From a checkpoint of a small image VQ-VAE.
Model: 19.8M parameters, encoder arch convnext, encoder norm layernorm_no_bias, encoder moe top_k, encoder num experts 32, encoder patch size [2, 2], encoder depths [2, 4, 4], encoder widths [64, 128, 256], decoder norm groupnorm, decoder activation elu, decoder widths [64, 128, 256, 256].
Training: adamw at rate 0.0012, 12400 steps, batches of 128.
Rows from block 9 of the encoder of a small image VQ-VAE, named by matrix and row number. Rows with one number within an expert belong to one neuron, the router's apart. Each number is 128 + 32 x the weight over its row's rms, rounded and kept within 0 to 255. All counts start at 0. Numbers have three digits each.
Before each expert's rows are labels from the 100 images, of 14976, where the router gives the expert most weight on average: "colour at peak" is the nearest of a few named colours to the mean colour under the peak. Only what is clearly more common there than usual is listed. The data: histories of elementary cellular automata, time running down. In brackets: how many of the 100.
# router: router (encoder.blocks.9.mlp.router.weight, 32x256), inputs 0-85
# up: expert up (encoder.blocks.9.mlp.up, 32x256x256), inputs 0-85
# down: expert down (encoder.blocks.9.mlp.down, 32x256x256, transposed), outputs 0-85

# expert 6
colour at peak: white (86)
router.6:126079143128161116145120083142157102082182137162161093150173172082149200159099128166120134102105189108160116150163144135126119158125166123100155170146135116142104057143145143161111066128123111146099074108188092160092104214117135062126067142121117163121143103
up.0:146126078162097130054143145159127123127125106101168142155123110123061174129117118128164131127100137153137137150135116123124122131225132188123124084097114101068105133153184135084102071098147163108079168126126130186130061133107141141132141083135124117107128145
down.0:185195114149154080146201120143093091118098162084133137090105153171137135173180138161134127167172109156129154146134118101198105103110118171184091091094143165168154169181107133076192147131086106153136129121125127101168130137160160184089109124173166149176102182
up.1:098133146200097161122122124115145164146102121098172159125167118160051135135143131119146116061122100113159081087103101128191126096179163104105056103094102142124148116140130142129124093144089083088101179109077141119174115159157152132102160144124126145150180126
down.1:165204108125187093165170139128141122093127133114122146094128131145165152188164129157116112147160065134122153108094176084154137154061083181189096105107135167128167115129081122087191146151120162147108080134124085074156129163133142191113108128159164164105117177
up.2:152126144156150145112137144141154174144119115107118128105189089136077165139084096137077089141104094146079149123115134104177127120106170073172072114125096162049118107170143138059155066144189131151146170130151098119151135136135092155091100135081195178123172099
down.2:137169159129100139095158165133167177114110071109150149175119131136080122103124097176142159091154098133151118059126141139126150153115166131132120179087186084156158108110083134116115110191137154094125040107096128112082103181075165148149173081142096154077089138
up.3:070153067135098111107096112116125109177203145145156086143140132070143120110158103127111115097181130104152138141120147114130152088121171138113141144100179127101156086105176251143094109097124121095075086090177095104156131166117101093194133125121139129126134114
down.3:152149158108146164126126185134175131121152098157114116153079082125111218151099117142083120104098112134074158091130152136153100121081107132100158161113161108101136145119101098136106177158067158110095065176115137149075129183085114084151163118122126123099087138
up.4:170148129148136137106166117149135119112097128104112086161156129145062147190177093144099126097148153110063090115128102092068144085126129200078083099141119073114124127138097109094097126096118123098105167083142175148164070143130068143083156159097177130079103148
down.4:181200138113134139120147197094142137138122090127130148128107130155111147172152184134097095142141114162091136089124129127138088151113106161156113219082121111138169085123099073102150181152085121166066076211180127114116156177126146160090160108166154134084123151
up.5:116112145159118101118090131181155083111123067157146066209112134110050120104166119139048164165058141088106103097105146088141093145149125101144190114099105072168143118093136120141111050182127113117097144102153124120111073177140113104131138156152120112147108112
down.5:155136137128107140130172197098118145159090105083189182123122140151094122153127132137110114151149133174132091064179089122188166162138147136156100200088124091163160086136141127114144165167124120159085055167153170107092124142112156169100194063175160160082110126
up.6:174144139113117138148162132120160152137144158102181160108171083105143088100118195136086057124104127171103115137127152106195190131115138096133076130121166117068119115181135111080165122130127122156100161185141105168106170156141114165095099119129126220151191123
down.6:107137155115127120096133099158168138076141156142118106152162122092103155099126075154153182083131090064155129145112163135124181146109130115112168115129157125109088156109080157155101105154162176082189118094101088123138132161065121104176125139108097110132093139
up.7:147109158167117151079145167111145111109164114122132135138160121121131166105119099089105127134058129140096066094071119114182120139193144107144105112131087165053150107171112114090131057164188115141142174161147088126115117140158079123113131148073168142115142113
down.7:162178172107117117126160177126155168116109089138148124131128124118108138134172160166126120135154121130102121072136157112165128161088127173150104197077182109148142131128073092116145168218103148156075032149118138111090137199106157133116147091135129143067093138
up.8:108230151116110108125152083046106097168173173095104135130114099088161132114172162129108091068123072151197061152117193100161085130198158107175072120130137124096127157129089150087164110079095152108166129106156149144100131111106076153133078078108150105131140138
down.8:125161117172143146131142088131155081093130170111106102132035101099154079125109140158192131117148071066152118191120200181094162138144134112158139104090109180123130137138081130139118100086085148120213158036106138110150133095091150174131090143109117152128072157
up.9:181097134144125113097112113143133119115134103120167082146153081104043137127152116150036123127048126106150111152106168109215104141146147119139165148135108110107081072177104109135156096125166128134086118100148115163085075127123119115125105152115167201110157118
down.9:138145182132080147105171160126105156155065095106194167158085166157090119135120118173122139134165119166145088094161090121160130129140167129135106166097136095185171126169153121094122134143118091140096106129127195089086077119110191153106207057162151174104115143
up.10:106122128116165118152125134055077157219125132188116158064130108206163117076138185095166123143158055155139113126112140118059112134138159104179147148130109125148080134120137157102181124156171146138170118067113100089144123084140150147115099124122128108087122092
down.10:131096094102168130138117160090131117159148118163088113105083081127134078130152160083128096147081158150111132112122137131076116114123095131109154183136116126084124088120107093134141159156163104171079104140174142151130162160167078100125101154139140108119161097
up.11:111139132120125128127165117090101126144165164130114165124152126116195171149177169117152063070139131105130098151160203094118115141149149169156141072118137123110157173072128152155136094123027102086171146177187136122101149149170102116103102095146118124125193112
down.11:105158139196127115109136058182122136065161186115107103129118138115139111123116086144157147101145091091170117169109167152136202111133127125140118081145141163117080137124091177126123099078140138090189179074109089102132124093097147159128120120120105130168118174
up.12:130137100085126080092132140051080165140150098108186155117147130079146117113129166115250110100151143111094111138105146167114129138130195125080146145170171139099131097115125117164131121097156099123151152216107133166184169172148145108110127087154112144173143159
down.12:102138129150146131116111058193153121077138166132106086101179126088128141111114104157121151113127105088159155183117169148162141106140107108116125070171148127108093127106096173149106101106181159093176186071089089142150132091107114125154089153106101095157135136
up.13:103128140158145167151124104125159076116146155142155088146064160126120086126126105162129074115127156091130084122182118113154159126142139099151136127146127142128112132121109121129115118081132105078126116051155099145126152185121087103145112138123151117078108094
down.13:155105113120131152125138185102121128185129102131140132140066131140162129146145180072071084147112159161080147098143099128137073159100128151114118189119113114141163137150136064116139168170114096179037081181159170116098141128153100118104126126168146158087150085
up.14:132102137110089154152092165169173147105149116162176116148162159092151161121113147152101186105073153075093083100142091130105093070118121113079185100134132179140137190091161093178090089158145090110123119147117140119183115149147129114116155136091127145122130118
down.14:142178180119089126121174133139123166087085097104177141138147159141077143112122097185138148126163061124145084104139138127166168149151167137159099129094187109156143069130130157118114087128146134095147121124087116098097097129091189164124166083144113157106093183
up.15:156109170132125149142157093194124122135168169130129152112130110129177130109106179129119079076088100145084089114143169121136173143146113095157120172156119092153154126164150142122153115143092121120093152206113159180111138131150116150115108165143127182137165130
down.15:129115100152144100130133077180108098107128189113137136107185147129134143117095092153166167131161098106164116170136129144125206098161136131137128084150100156128121163130125174132124081090201130102183180084108089136162111105096128141134115144113135130182134128
up.16:111132136060162142125133097165085113148148142157151157118176088134177133113104176108243102150112106122063120138144165099156153132132118105121161166140106105143177159104081144157123129087113115114103126231110217167134130093131143130138124135129116143146112137
down.16:111166178139126110117141101177136152090124156118166117142171154129098164103065081188117181096168079090169119146096137128147190109134157097121128081135163137143113144107112182124127077092139155068194168107087081095123095115075161154151150087113107127155089181
up.17:096116120095129123128123113156101122142135173144136158150167108141192154113109136128198099093101090143049105099113139107135133104115101097157168130091071113154194153100114163170131136082070132107122179176123165133140099099121142092149130162147082088148141096
down.17:117171156119138105133145103173137122048126151120142131133159159132097170125062086180112175099159053113162111132098158124141196150131132113140127089120167148143113129112104167125134099088150156073212154106085072110134111109072142152162126115116111126155107190

# expert 4
colour at peak: black (78)
router.4:119134154161144063100148110105173140126094140094143187144113071138140082137120116158161078159194108156090190096162117093124130096101145127123103162070126081126169122145112136066122131145055119166134130195187123095085092175158143160062120185188150090142101125
up.0:165110121095115230196128075183166080144100177117162141133149136164161138155064215146215087170099138172061159105144129129137157138119115119133080183149145097115144121095140101154134171108125115117056128165170148111117138134134092116117106125164162161121174131
down.0:108126130148141105145120068184117115094125174129133142125166168097127126110084092129171159138140113084174081153123159124162182127139138131126124093156132174127114167124118174140118093074191149080206190113102102127159104098098127135145113131088116103178123137
up.1:188161142215198097099128195079143038123126114120084138136126116107065098074154070181153197095134114112165136159088137137145144049150146165124129086110135137086133170114137141110133115089084113113159128099129126164122127088092158135106094049152109160080079132
down.1:156126100076145138133120185096132118158143094140121148114110101149130163158152183100119075150105137163063122101186134118114127143100094145138130203122138114126167073105114098135128174196132109186074062166158153130124147206158109130115128135139117130102128116
up.2:150141074064117163162152083142151110100097127116171147094161107184148128123087177117156060163085182164100146145169147115120143129071169121146083159107158118127055084158142112129133161104183159126105131116130140156149138132140172148146112056156148172120156222
down.2:125153112115161098150148089182163138093132153110125104111168150078124163123140073155142170123154085084145116144111182115185117155136111149128093085109159144148073102112079169124134108086172158093194142126095080093139121104107151157149097128074070088146098163
up.3:105118116123145141152154127155125123098095136140148075137107148191155117141141128137135170199085179115154074155112166099151000121106105122127148129116143173151092150076102084168124110078172113079146123121104159131144103160117132126134137088109149128141149164
down.3:151113100144148128164151135156179146120162090132098105116133088150115161139160162112130118104116130141133090069181180104088103181126084109164127182129120135154133074115033127136137135174158123178071086114130110105066149164101107095130132117142107134099089123
up.4:154108147131094092080110165143063158139144119130101163113089129095123086157152163154092091104180152100153093173129125138176184197169149109082144235134178102144155124134147169109089171100092149110173059105119089098127138103143166142138171141153076113134069145
down.4:108117121100132144086081147164173141164162122165092101152066072105120076103097137102160157128086174095130123124123128150128133075102127092116176149153108126082111087078118153169103126156133099121102131100148155173127171077125090081174120147082084115124164091
up.5:162104157131092117143135083105128175112096106113109138160160114162103098148087153165098137099106139177209155080120091077070117120122117132137133081085131113156166098138143180140120089092137192147085182093127191192138134104143084107124116149112128069139125129
down.5:159159138061127143126128182083146158123121085132138132135084101146114198147144135138052097120134149140073135086071147110101070145088121119140118178121154086135131083113103089116142190181047158159078063170121117121113125195135135144132134112151127129096100163
up.6:150148168079183198182143107193129085134102176095132124150081120145166145118093207143194123152094107148082129125154153119113160124160064115131097164124156094122150189109152084173200138142160117096103123165133145146105147125139088122120135138126195158086121161
down.6:112133102180169104155114061151100100086153180135105073113145152100120117119097096136177158148131119081153142179102157105153151112143114126148141092156125171109088179137129162124138102068161158089197192088098091125190120114113108143146099153089126095177114148
up.7:129091116070090162121130127166100158092120123096157185103067134161219111125131196140152117134123156087030129109183138146116131189177156133083106088124150072128141130125172107114137185155096078124117149200130137110151085179149143165101141153139154146140161135
down.7:061129168090085168067097110161149145114130135157166119160180112090083156068061096130136170076132126118122077127120129180094168147173171071096150101139135105139107157093133159191062127095142147087169157111113134149119093112085145112157138101106083101143114120
up.8:156103146104151147119134084149097121128080180194128078094190143169127108098154126114157130124057149146116117119129108086189172167143100159171191120158143132143111121098097169192143139130107089143114140193153190132116139157121089069161075145129118095130175113
down.8:144093123122138133146129125081058100152106166093158159115126165151156153142134140126110136155142165179114099140069085100153116113092164124108090115168084129157154188200201111092164159087069073149143167142145128102139081128125145148069124135170171118190131100
up.9:131094141086112108112084179145065177127201109095156154144081140051189098107107167128116092104198171073094144155164126145135153152117124070091167167110146141153152138108134056111138117184142114125211136188122087117136171149127160105109119157148122116157103096
down.9:073118148119111173083082138143208151127157139172124101134139066083111144117075106125105154077084138075153144120123153189108147165124127102096171131155127115091083109048110119176104142148165149103120133105112126180109161108108089091201127132088088107108142109
up.10:127168190202142083065142107072112087207142118091123156140057099116092127138129073187134113129136083111155139146117151135156176115139120118121120183114129093125111164123127158117127156088053129069177067080166102112122134112113139140119135111130085123109089139
down.10:127103126092125153107100196100140116179141075159126146135081069147135106126114169094121122134079176164093110107140109140109113136117111114099167194138103092116159106125135092155118175182124099176081107184168177161093125123156075093113139129141141129108164103
up.11:172171141137139096190183156129130087093094156099118148154144097126110101061196113124126129140149093156209147122070121134130052094105095150114080135140118148093154114115123157121161160142142152164093132111152098128152080107120073150120162119123166155129124139
down.11:107094116098130152139099169105149106183162068176105112130178087118149128115145141077114090129094197169086156113183108125119100163124106116088160171180102075076093141130139084149109188186138105134061096143162159179105151185139085079125113135130123097114164106
up.12:155115141154113109095138076058132162143105118084158105160189150164101167167078129150132123131132065177181105078117094085156069108087114128150148142100120120121144112138144182131130148072179136099120107114173132154100125153157041115130078170148167063163139105
down.12:175187130085144135153144160092141124095154133114112090096060107141130190157146141159042126138116130132083190129018152106153065118027101165146101121107150116119123121153107109110190180143042144140116077145105122107149138164145127153132120119165130131109113163
up.13:165124146072164205163167085183137090121119205088137141126113129152174140141085216152176070163090121167074144123159154110143139119140095124106100193151161102127138130091149102180187151133142130116076111188156155118104129152136084097110121137120157163113150152
down.13:099133112140149096140125080173116121091131184139122101104182161091137157123099077159158156127145097096156125165124160107158164119143123140136117085152134160122085174123131164149132094062167154093213181105102069126165100116095135138145105151099105090180116127
up.14:130122134162196133084174121120164097181201154180095087111155119145107181102131054091172176154091124134114096193066174129170113071155133151121161127189173124161072119143129104122160118054051118155153090148144137094093187101168133099166098131109146139143131118
down.14:119132076145168095156102110108148082133170185146079075089154077102156133155154139097119100145095133110136170164128156117118136105080078160117144107133110171059088158129110105137175155115150141152118123110160101162167157147142082107138080175098123107153136110
up.15:164179137155145125141132095132142094117119218109109114143126131104099100057153112109156138118149099156140101122092129111176113115148093108141089142144093177093113106154120136088181152178112136142145104170137123149135114141099102122148109114155128181057102162
down.15:122086120136134146152109145101096121195160142131072119102173110114184155169180148084110111168104184155100154160123112131181105124112126143075176145176107116102099194152176094126162170125155088160085142172186155172132150112127081096095110156156168066137158090
up.16:134107087120136152161124098101153143112173162127136036091175168092180073121082132137122149116095146075110124142111161136062118099120144114096136113196147152110092167053178093211138117113163084076135135083125145169166114125085082058175108129181141177100173165
down.16:074146152130090171116164130167128182113099104124156111148142155156069157096097101134143166086139133157122094089092063126083212115136206084104130116165145097171137116123117151104078111150142135089152154132154122145105102117067146125133133092130144110129116112
up.17:157104175173157128117121125127141119129091135175068129129189132138088102136129082137144153099103173163154172103136080097115116114112085198118185064127156109190154135120096150163118108103141177139121174081141156161126163103134111095132142174093139071143124119
down.17:151121105072129138141109183074155116143144114157112103103089100133137178149131145099057099110099168135063157142076142121111082139046094133119147172131117115085150109125132080118154189176057135175062083168154147133133137183158109121138128140153132107105151124

# expert 31
colour at peak: black (86)
router.31:074120101134099134163130157160154128082115106104133170154125129146152114126137133162154106063185129175107153141083086155171134137133164091118102159102153163098154035160155133097166083121093175185121103123083107170124084164126112113128156097138095121171127132
up.0:114103129199152114181142169124128126093149156124138191086179068120137097112154115119092126124156144151107113122103120082119147161124148110140095111110093101123151109113116149098181050155080140137142135084107143098112083156138163170073145062148133079053059104
down.0:136144083142175103154115105134180114083173169156088085102146118108147108158128136112148118124117125072123154156121179115131137108121061158134151096156128153079086096092054128150153120148187189127144142116144077147169160147151098123163088155085094093157151148
up.1:166143126168174142158130165025137159121145081144080081130145167162127150152078058092048136146095137124146103101073163059066112178106104162105108115092102142131101091109100075148125076083116139133153125130110104100077084125191112118150127133100189120160099138
down.1:151139075132193081208124140086122096119136137163101153099119122113153118192124155104135100147140116147122132123157177082089122103123067168157128127122107176111127152143089093101173182186139116197124105154189113117162130215144070132124110150124157137155135152
up.2:090166141138112141124123162136099136111139143110160220123162129127172088102158136088186127067201111145161157132111136133163114118144119050111094123123108150100127113146098103098129089105062131142181183090102130109138099138151154148118148122130122092134084147
down.2:120134127123164117127094114142186121125146160152109095121139089081122118132086124123149136103121123046107134105108206141143143110122081123138150136135120134102100105065075123165125152127183194107149127108133099152141142164107105131180110160040072107110154119
up.3:104093189136149098115141136135122072127096128125161174151116084161174050146122153116154124222166116124194135174150141087192157091072124076117093147181126141139150136145147140108196119103080119157131159055114132159099145153135104140125103156103103135171140122
down.3:093101148092097189090104172096166174167125096177128124152124083100088105114076133109109120074089152115092109081143104168107111141146144090071158185139126063128108088085128097179085185172122135123076094161154182173085126175119107085153143119108098114072132085
up.4:102149120143120129144119114083071079126179141140104156133094078068123134150154131075104100103167174080131108182097124117217119147148125119070119132163160070086118172132087114091115097174194130099119125104124121097120096155123141149107107074083130157068088156
down.4:128131112134151106133095146155178146134144114141105116123153056118112083142140172104175128131082138093128124091204180117110129183100094130125142175119148146104138082075062105147136134179174142143086077137138133152118199121134100115168130129096099148072147131
up.5:122158158159166146130134093177106119166210203127136172147171144102137143181136139091130068075128075097177104183075176150199084152185104118115132121120127120111152151082124065133172130087105099098144135097136193083148164146096136188118120106137175114117146162
down.5:102181148114131130122145148115166181101118121153165132112157126119114123124095122149106155086149066093077134096120149149092201151130138126130096110090156099133146086077054162123125123133216180103161135126136077089129089201074133159145140110067068142090136178
up.6:137088075135112168151064153161140127093130079116117048141174133076095178157121110133090171080040173128133058137135113164152091170148096180089205107113135166145094139100138079206076079140139132143154077154106102097155132133139153086141156116095113132067132111
down.6:179182124157146067157171118157098105090097176076147161117118168162140116170151138155140129154171067145149130140114134074183160118099106168192081101096124187150171143156125138073169100077140115115152136134121083070153111102142156188081132120169155163159095184
up.7:134121138155161121060144162185093154117209184145098146103156127107127114095116128072165150104161109131160118164094171138191081125116167066113133139174139110123139125139162073104135076139180105161185188082106172149122156181127131151159089116110125143156176141
down.7:102142148132131141106107132155199159095137122146134109136129126091114108146109119134160149093138095051128130115138187163150142135119113118119137166117149111127112126036043133179124146158141213110136112102122102138117130148108143122191131099087033131099104151
up.8:161105136097118135126100130155104146095166121101138052121167124087082119156114087167067118132018175137154068182197144135143064129109118200075181130100169159154055087115148069180147127134171145147139077124110124094151177151172116132136116159083085159114160165
down.8:147212167133123091101151125189131119088087149075156142153108152150087115133126092184135182144169059122173090130103130131164161147107151145178095095093150152148160174131111128100140105093128138109141123097079122075106115107090176177115172130167135155150077175
up.9:099176079093168125099146191135123144117140165093116125125186130090093108072132097119219108099142096132082179134100161160153077123163122077120104147113133126133117110147170072118131071160149123156136151159091180150126114176115127131203121115138106052149143178
down.9:095129122174148109123123092180154133079151156149115093138128136077133124142107113146162140119137121044142121174096189136176132106115116114119135078133121146130066202093086121151130131084158175100173174078105086145159129136108124143194116152074064116147112135
up.10:145091116124132116107069120142127108109193108099124059113167137063084153168111091154076147144029178114149043177143163134128080111129074174128204135124144138164065122118107070164128106124135120124142072157144133079147164115183154124160109125132092162074151120
down.10:156160149201152092122156147176124116081104164080157161146121163134089112166127107156139176121176096153175053106112116101179172154099146153186083113082152174149164158137104131075173113062139136098158114132121104099133112106084142162092146108142133162154076156
up.11:096091118109116150188149110105084135139130180197105159111140147208131129105113138156170116112139140161101127102127137114171132119170112152134185135129107109139166096056097079210172118158151148092131119073110135081145101133108183125173126140114128080119152103
down.11:103155131145145096146132090146138145077126136144147113121146120113104088143097103163160162096151069102153131147104195137121176122153133153147129101111160124124103119066074176149134090113168157077157144091094086140139140144116140151154099117063081130156130166
up.12:160084137122118142088076118149151134102159088093146035123199134057089164145136093174085111120021147133139062178169130126157090121113112184122171140110145133162088119119122099151140141142140112127141065137127127119160168120183131120148107152103115159118173140
down.12:152182175148108125123151146150091127079071153102170162149104169145113148129129093186124161128173085133138087101130107101196170138111160138193085110097163156166159183162120132090134121066122129088153131116088128098104092101085165177101162087159144170158070177
up.13:130074099188126101214130158066121115116112101123183144119128104156125070103149153154096108073086134130157000092107126144157173121106140092133129137121098137123099143116107141157121146147145109144120128019118119120138071126150120107127146060150119126107135108
down.13:146148096099170132143126177088180124135159105138096094110120081122141110169130144119109094113109126100087185132124184121159123108082092142128142184094139124099122099109077103135156167210115153156079075151147136130126180196146112137151121150122104128070124144
up.14:174169052162127147171135152079163125109106093100111067179122114093105112147074096156071199124051098155117096125110161119105060134121073165114086141052168142125100104154102096105154103110123145157087154142102134101092136164146125140157162159118112117146117178
down.14:177149098124163062171147099120085093110155186107097112102122153132159130178192164112141096170136137142149159164111155067181117072054088172156102074133112162112112177169111118088185157131117093168113130096146106111169144180148115144093095151156185122161145153
up.15:141074115128143126137084083121134069148141161178171112132096105089165145090175194139160106195133163135095127212142135137123181113110127088139148213161168155149073117141149132125113124099086171113097085106142122171145130111156159160141090138129122180148146133
down.15:137118136084106160124133190072136158175101073130154166152130125148105115124154145101113100121126153175091100073138080129096141112143139116110140172119132081162158087136149088128118135174110084151063081164159172128082129179126129111091154097167133142079147114
up.16:162106098132139117091112111133098151095156118096194056104173085084068162124164162155047089164038137127208091206176142141160102119093160163108157123101163125134079113132157080156136158139159131150159078107128144107147185147152137160135095111088112161115151162
down.16:117165195156095122083150134178124146102085126107172154171105155134074147114096072191134173109180074127155074110114116138183143141137166121149106118108176131167156168138125153108122098087115138076156123103072142085093102101082166158108184091147127148137069157
up.17:130163169113191096144174092089126049153098152084115163105124110146125113106112119147096101216154118154165186146131151087145116090035127084193079185157132114099127118167159118101179148168141173101136074036167110128134154118140089122108083141116167164184145117
down.17:102111170115076187095107173094143174192112072141164188169095091139096109117095121121109128106116147172105089071141085156080112130161173090105146177121126081167170104117143106149085141174104109129072091148140179152072098149120141105119173093152123140072131092

# expert 14
colour at peak: black (92)
router.14:099187098191117100147146068119164165196090116104109174129082126156120042105150121109143106179175062152083165093106166068120054120091138114180095139090111132114147147146090174104169134150123091099109145152168187085149100150101106168123146125145158131134119186
up.0:183118154166119145180189076155168099064113173116125131127102083167110100092162133142115077128152163164155154080170077119058068094088043151120106153144081098121139084164139149115123106091113170187107133069122134158168084114100093170099183183120146085155088132
down.0:166160105101154088145138156121158135126146117110116134106133103151134138146172157114120089145124110117109159101166161110102140131089078169156115172088148151107145045099071112121151150180142169155095084157131091120128172181145123151132126120109108163084122157
up.1:158088175079152120101133127096183104160188125195116095112158170100110103091130120117166123065097125094137114164143154134108125148173104182102161135186121111147140153107203135159113120144140103111067148178088135156125152158136135146110106124166146160175176151
down.1:176197123145153066157177103182137104107148158107071085095149107106108134154161152166165122142169093112172185154120171113185112113060106180166108083103152139109119160144088126118152110136114138148128154113100077092157181138161142138146088180113114130145113198
up.2:187097153084119123142158098166154147113172148115188094090184109118184128167163203174166061133086116131066151128129145153153159199150130151109124146145124101143115151152142132129132188152130168090085119210124113143138127172155147135149087126159135196158182163
down.2:102144148143116102103139070185146128088117157116135120131174159083112111109101090164172171108162078069172113125105147127128180129129136119143110091112157160148091149096105177153124088107152153087195151091085085101136112129105157158174136108081105136152104156
up.3:160115131128114112144137095093130177091118154131128147142128121145076119151132111138137121122120081150183176095195071082113126143091103131141171158074112080160154076146153176141135103096118153149095131108145169125147124100154094111109123213127157028152144072
down.3:163180120118143108138151150114168143082148135128095097107123123145118157107159103174108135132142104096126161115069173117130124112082102146173107135081165131105123066111074152120162124169117177104113071119088098090156136163114152162163128098106101139108093177
up.4:082122082138096183127142142125148136123117053141131099084141147142178102107165134138235115085111153132021114083111094168125118093159124092130165106138132193113155154080134123149111100119090105107144087217074116125183106098092138099161164092144116148070158129
down.4:138158142109141124112137068174185157083140128150116077142132107094101164110126078165145170100154105061148170124101176137163122126137128123144136098109172138103069104086100172160104121125123160067180088111071110115141136129097143129188121129070084124106081150
up.5:066120130138105119135109089131123162111118125089147126123130164107178161160165175154189106131137138156066147126140115121133126157130156109145097097122158154100229209142148106104135161137112141116117129248112137089138114153085099139114133101131136156112168129
down.5:100105139127119097127123103179137103114141142131112106104210136094139147122104094158164169113121124080151136158118148131125190123141128112128157085146139169089068149105103192148128089071183142119186175090098104134146136105122125132174114153065112140157132127
up.6:116041157144133116106114163133078166130216150145145113082156154104115112120070124118179130107105147119158123147153140128150153192161146139068140178178126164119174162063227097114126115172095149118187094144099094140146102148084119147154104088120089082139145150
down.6:215112144173174050108128143175128096110127121133125090162136135151163124130134098208121122152176162054129181149084106141142119134116114149141109122128222134158111090135104206122156120120093167117170141082122139140128200108138129151140103131135065141162121084
up.7:192127113163115136136142095118112143174078154126146119141152116123098070180121103132077092148113103109160123140078144146111157136145148183139136154147118135105056132102135172128133115124124061040134053102160119142150109066097071148117178107129152108105112138
down.7:104106113135123170134072149098137146156151121171138121141167097108128116115136134100128089119095156147082106102151119145075091177163120125100168177150105099115132139102136085144098171151103094154061098159129142158094107190119095090120135142129088140132131097
up.8:138124178097204089114143104144141030131125179111113166089104112156139129090126147127138120190161121141138175132187158088157105115093109070145082202137171093111131127175127098079177164133142184155144118089142131121114150169149149174105038172151140138124113150
down.8:093118155085095180089105184123162159133133064204141129161127053116102125095117121106114144108116148128118086092145111155118125175151168079097176195140142069145138110108122120191097138190125110130098093122146156166090120135112123104147160113110106107092126104
up.9:090139062103142191133146093132150098143121114146166125108155144147198102083120139168196114116132130122086144086153097120145112086116121096163157111109124184085151160069162143138124099129090101141154070177112142119158096110058157085158160092104133132088155115
down.9:131173171123138135110160109170148158077121134101147118129121138134093153110104099176132160123173062063138154108114171126154153124152133141171094119091188131122119075101089189124125113138126193061165112102072103094118103152087167170173139107077096153101082155
up.10:131099141135152106157153109166156155124153109137175073103192093134164148163171176151202077123090106149033140097125110103207146145141112145142117109149081141153111149144136140131112153120100167094056119238134110143111102153183147139193138130152158174104185112
down.10:099156134171137101094124066178138150093118156115139106141155149093110102096087083160168170099150093096166083137129146133163177138158142140140117089126162157117085163081106157144109099099161146085198133096085099126138111086098140158157128117064103141130091155
up.11:140131141111133103110113133116135119149214089203154061165165157087103133141163161135143114101109147089082110150167133160156089109128132177088244146117142127190125127097084043159087119153112109152131073124133115140092189136142169107118093153134145126128125123
down.11:158143136137120113125181118146092136114075135081168181142119183172122096129129139164156141156188094158142087105118114109149162115136150134161068114074154150191174121166117170071136084112143094111160142119107130067129084119116176183088156099163147189108097159
up.12:126172100136112123139103083062132146147117116114116146166147133140085114181168094116094102138138106122148126117069116156126138127140122223156128082111109137094088110102082168127121129125167067050111095081170115118182117081106084127114163079153142099104083120
down.12:143112108118141164122077124101134137133185094194075079127174096124128142163132138082145082123102179141102165131153127130128058141104101151111179161155108109071105099129148061170138157147097121148071095195148142143119149180142072078116122153138119153107144103
up.13:180044146127130115139168081083138168154169123137138053146127155143139115141142148194225066126114121122041147142141124148147139115131102164087161149147113093185160106158181125132104153139131165113079115207118158149077149114164146133159121166117173123131159123
down.13:109160147159113121115140066181144146083122141127143113146139141115108066098096080174195180126157090079164112150117162132164148109149142112148121072103152149134120162115099177136130067103097144078197161079070102111137128127098163147154134122100098154140090168
up.14:126125123068170156130130081111160095155163098117139110129133165132148132147177128121237097131089174074038106106112130134118093107198116105086144106161143156154163177113115121117088168107139102134081116174094124104143128124106181145105130094152138173096165164
down.14:127189140123133108147145066182156138092135151106146111125153124138107130124111103199173155111153085109171133140106162118141130127162110119153126099120169149118113082107069190137124086114144152093198111090071081104147125140084125153121147099102102131081085167
up.15:102106103077147118125120091059108129147111153120090125135074098112194103109117166148197109129148090132099137112147101133145098093127112109125170161097106133151167118138141169116119120120110116178136100243155102079166137142093113092142122154101103091109144055
down.15:136168135133136090139132076169159140071143151116116095121175133103118110116125089184170174110154087072169128141088181123135183116119127124167115079110172146095088109088091178128137093136167175086176107080089061112151128145115152148150115127096090128139097163
up.16:110146084090117204150137098180147054150104130154192143145153101162160123095131138136134144146092154121153170123178136126141179077132118116183110128139124132098135141141093119100126138078114130139102117134088149132154106114075152137150138127085133116115142153
down.16:105157179113105165095150124122174182122083084124189144160155130119081176092072061168117168113150098116118134074131120154142167187142174101124114130104172102170139108110100155153112139168122176067122076142099143127067080120061157126146160075116094118068087133
up.17:105091200052172112090129108167114099076151179126134169084113113131152135101080179125131138137145141149134134142136086094156157102125126064126107172136172096128152135137190094109173135133147206199125114121117116124064161126193158157095066152138158124155178112
down.17:103114097131150114156092105155157107106184147205085064104158072067148141146138137096125127125088140082131147155124161113146127120114100139108181108150113154077072161108118138197148136117150124136146151118133105170163177121153083094180085161083117092156151116